config.yaml
model: "image classifier"
dataset: "rendered roads seen from a driver's seat, with toy cars, trees and houses"
train_examples: 72500
image_size: 24
crop_scale_min: 0.8
horizontal_flip: false
translate: 0.06
targets: ["line"]
num_classes: 4
arch: "vit"
norm: "rmsnorm"
norm_position: "pre"
activation: "gelu"
mlp_ratio: 4
head_dim: 32
fused_qkv: true
bias: "none"
qk_norm: false
layer_scale_init: 0.01
parallel_block: false
inner_norm: false
moe: "expert_choice"
num_experts: 32
moe_every: 2
expert_mlp_ratio: 0.25
experts_per_token: 2
shared_expert: false
patch_size: [4, 4]
conv_stem: false
layers: 8
width: 192
positions: "learned"
pooling: "mean"
label_smoothing: 0.1
loss: "cross_entropy"
residual_init: "none"
optimizer: "adamw"
lr: 0.0015
beta1: 0.9
beta2: 0.99
eps: 1e-10
adaptive_grad_clip: 0.02
steps: 18900
batch_size: 256
epochs: 66.7
lr_schedule: "cosine"
final_lr_fraction: 0
warmup_steps: 370
weight_decay: 0.04
Rows from block 4, named by matrix and row number. Rows with one number belong to one neuron. Each number is 200 + 30 x the weight over its row's rms, rounded and kept within 0 to 999. All counts start at 0. After the name is the row's rms in percent of the matrix's.
# fc1: MLP up (model.blocks.4.mlp.fc1.weight, 768x192), inputs 0-47
# fc2: MLP down (model.blocks.4.mlp.fc2.weight, 192x768, transposed), outputs 0-47
fc1.596,107,192,208,213,228,167,193,204,190,251,179,174,278,218,202,217,182,183,204,174,216,236,136,156,196,168,189,181,193,230,222,196,171,228,229,224,222,228,191,200,168,216,276,116,207,234,206,229,198
fc2.596,095,148,201,226,166,187,212,214,200,198,179,211,214,145,187,237,193,184,216,203,147,185,203,144,289,235,219,166,188,223,205,164,170,193,219,258,228,184,237,223,182,168,156,237,254,230,184,219,236
fc1.597,088,229,194,202,221,155,192,250,225,188,113,212,173,182,171,212,189,194,158,189,206,198,209,153,164,199,200,176,230,211,200,203,215,189,248,218,216,192,173,234,206,127,223,126,219,181,167,234,173
fc2.597,109,171,263,201,180,214,211,215,231,183,207,224,171,243,220,210,165,181,170,192,265,208,199,233,214,169,214,214,227,183,171,182,220,202,239,180,196,218,239,187,210,269,240,223,189,184,209,215,168
fc1.598,084,199,230,169,194,230,186,195,191,228,133,198,258,188,225,207,206,175,158,207,219,192,240,236,223,199,212,162,220,233,166,245,139,153,226,240,215,197,193,208,179,164,161,141,214,190,208,217,192
fc2.598,085,226,155,281,158,190,260,179,214,221,192,199,209,228,170,219,200,193,197,201,192,254,154,189,277,152,188,225,217,174,211,213,201,240,203,199,157,159,219,164,205,241,195,148,190,184,179,229,202
fc1.599,096,231,192,170,194,232,219,172,187,218,211,217,172,200,220,227,207,163,166,157,237,202,189,227,198,224,254,165,251,262,208,261,169,195,146,226,209,179,251,217,212,189,191,229,196,138,192,198,219
fc2.599,092,203,203,245,203,164,229,144,170,226,238,155,268,205,190,156,192,197,170,209,215,202,209,153,189,230,208,197,156,239,224,196,230,253,165,173,162,240,215,131,218,234,204,169,148,181,187,198,184
fc1.600,118,202,212,167,184,212,192,199,182,179,228,188,193,188,263,170,214,177,159,246,211,227,197,237,184,250,190,239,157,226,196,179,143,203,215,99,226,236,208,212,188,174,243,144,206,205,165,223,235
fc2.600,119,272,193,161,237,248,218,180,166,157,195,142,194,175,186,229,219,208,214,189,176,229,213,212,210,156,216,207,215,178,180,148,222,171,176,207,190,178,210,236,218,215,232,195,224,180,221,170,201
fc1.601,093,263,256,208,198,202,191,168,198,190,148,247,191,212,194,215,201,184,182,215,228,197,204,239,141,192,214,172,221,272,197,209,156,158,198,235,156,226,185,190,198,209,210,172,202,174,189,218,175
fc2.601,084,219,132,201,267,145,213,203,172,204,172,192,230,193,200,224,189,209,187,201,182,199,197,221,249,191,173,255,149,243,164,185,179,166,170,211,212,192,212,238,180,215,181,210,258,177,163,203,246
fc1.602,102,268,206,178,175,231,193,189,240,149,174,222,169,241,224,250,191,203,183,159,195,240,183,187,180,217,195,200,180,194,211,214,146,158,209,228,229,172,178,228,185,185,231,156,219,239,241,195,222
fc2.602,099,168,174,172,207,184,199,182,141,187,206,202,207,189,182,189,174,249,264,222,164,188,217,193,231,199,156,224,214,192,236,147,197,224,196,193,211,209,220,273,213,195,225,203,129,209,235,143,238
fc1.603,094,193,199,162,191,193,181,159,195,177,159,196,142,177,200,271,200,165,153,256,222,247,191,230,201,224,204,188,194,208,211,238,136,209,247,170,192,197,158,184,205,155,149,180,256,222,241,221,193
fc2.603,088,204,217,193,241,195,180,155,213,157,213,149,188,237,256,250,199,201,206,203,193,212,167,175,219,158,219,160,217,203,155,167,209,217,227,213,166,224,164,217,241,202,223,260,231,221,147,202,155
fc1.604,090,246,176,194,223,193,199,218,208,202,135,175,216,166,205,186,201,208,230,234,188,291,197,144,178,185,181,178,216,206,232,187,201,193,219,186,210,230,182,266,166,146,213,148,211,171,163,226,167
fc2.604,093,161,235,235,241,191,211,177,182,172,174,162,177,181,183,148,186,191,197,215,245,176,136,175,197,182,204,205,235,170,170,186,199,229,222,206,197,176,228,153,234,188,155,210,199,176,201,213,163
fc1.605,103,191,198,211,198,209,260,206,143,213,198,207,196,157,259,178,188,161,226,198,183,210,245,249,171,276,254,146,223,271,119,194,203,207,161,200,210,213,191,232,190,182,265,217,143,173,181,165,220
fc2.605,109,209,140,223,212,209,218,193,149,208,196,180,208,228,162,176,213,210,229,153,275,216,117,225,196,125,194,206,240,204,221,224,205,193,228,261,203,218,216,190,209,256,164,195,174,219,178,237,218
fc1.606,103,259,190,206,258,168,192,216,183,230,205,169,196,199,222,283,258,189,224,199,191,196,172,243,205,193,133,223,167,161,198,209,225,220,215,182,185,207,228,192,227,200,170,176,244,206,203,187,221
fc2.606,118,203,169,193,173,184,236,209,199,196,217,236,166,211,223,221,254,207,210,210,187,224,164,227,196,205,206,214,199,218,210,252,171,167,226,198,197,225,247,240,259,169,221,194,227,164,264,179,198
fc1.607,091,203,182,204,191,178,205,253,190,207,138,226,126,174,198,232,201,206,207,221,177,229,147,209,195,208,231,222,273,222,193,223,235,160,220,154,160,136,203,228,203,175,172,206,176,237,298,177,198
fc2.607,103,219,181,164,218,190,216,137,180,259,221,188,219,265,215,244,192,202,205,233,209,210,161,186,235,212,218,205,202,212,227,236,214,160,191,211,171,225,202,169,209,178,228,214,205,183,216,213,181
fc1.608,109,252,207,231,184,191,212,162,191,199,182,258,217,194,193,233,154,194,172,240,249,237,225,235,221,205,195,200,250,180,195,226,176,198,239,204,166,218,176,183,188,195,171,180,189,192,194,228,172
fc2.608,095,212,164,171,237,240,188,200,215,213,208,227,253,232,196,183,208,165,169,258,148,234,236,190,205,166,184,191,201,239,205,253,246,185,207,233,248,251,222,186,210,203,178,217,202,232,209,193,244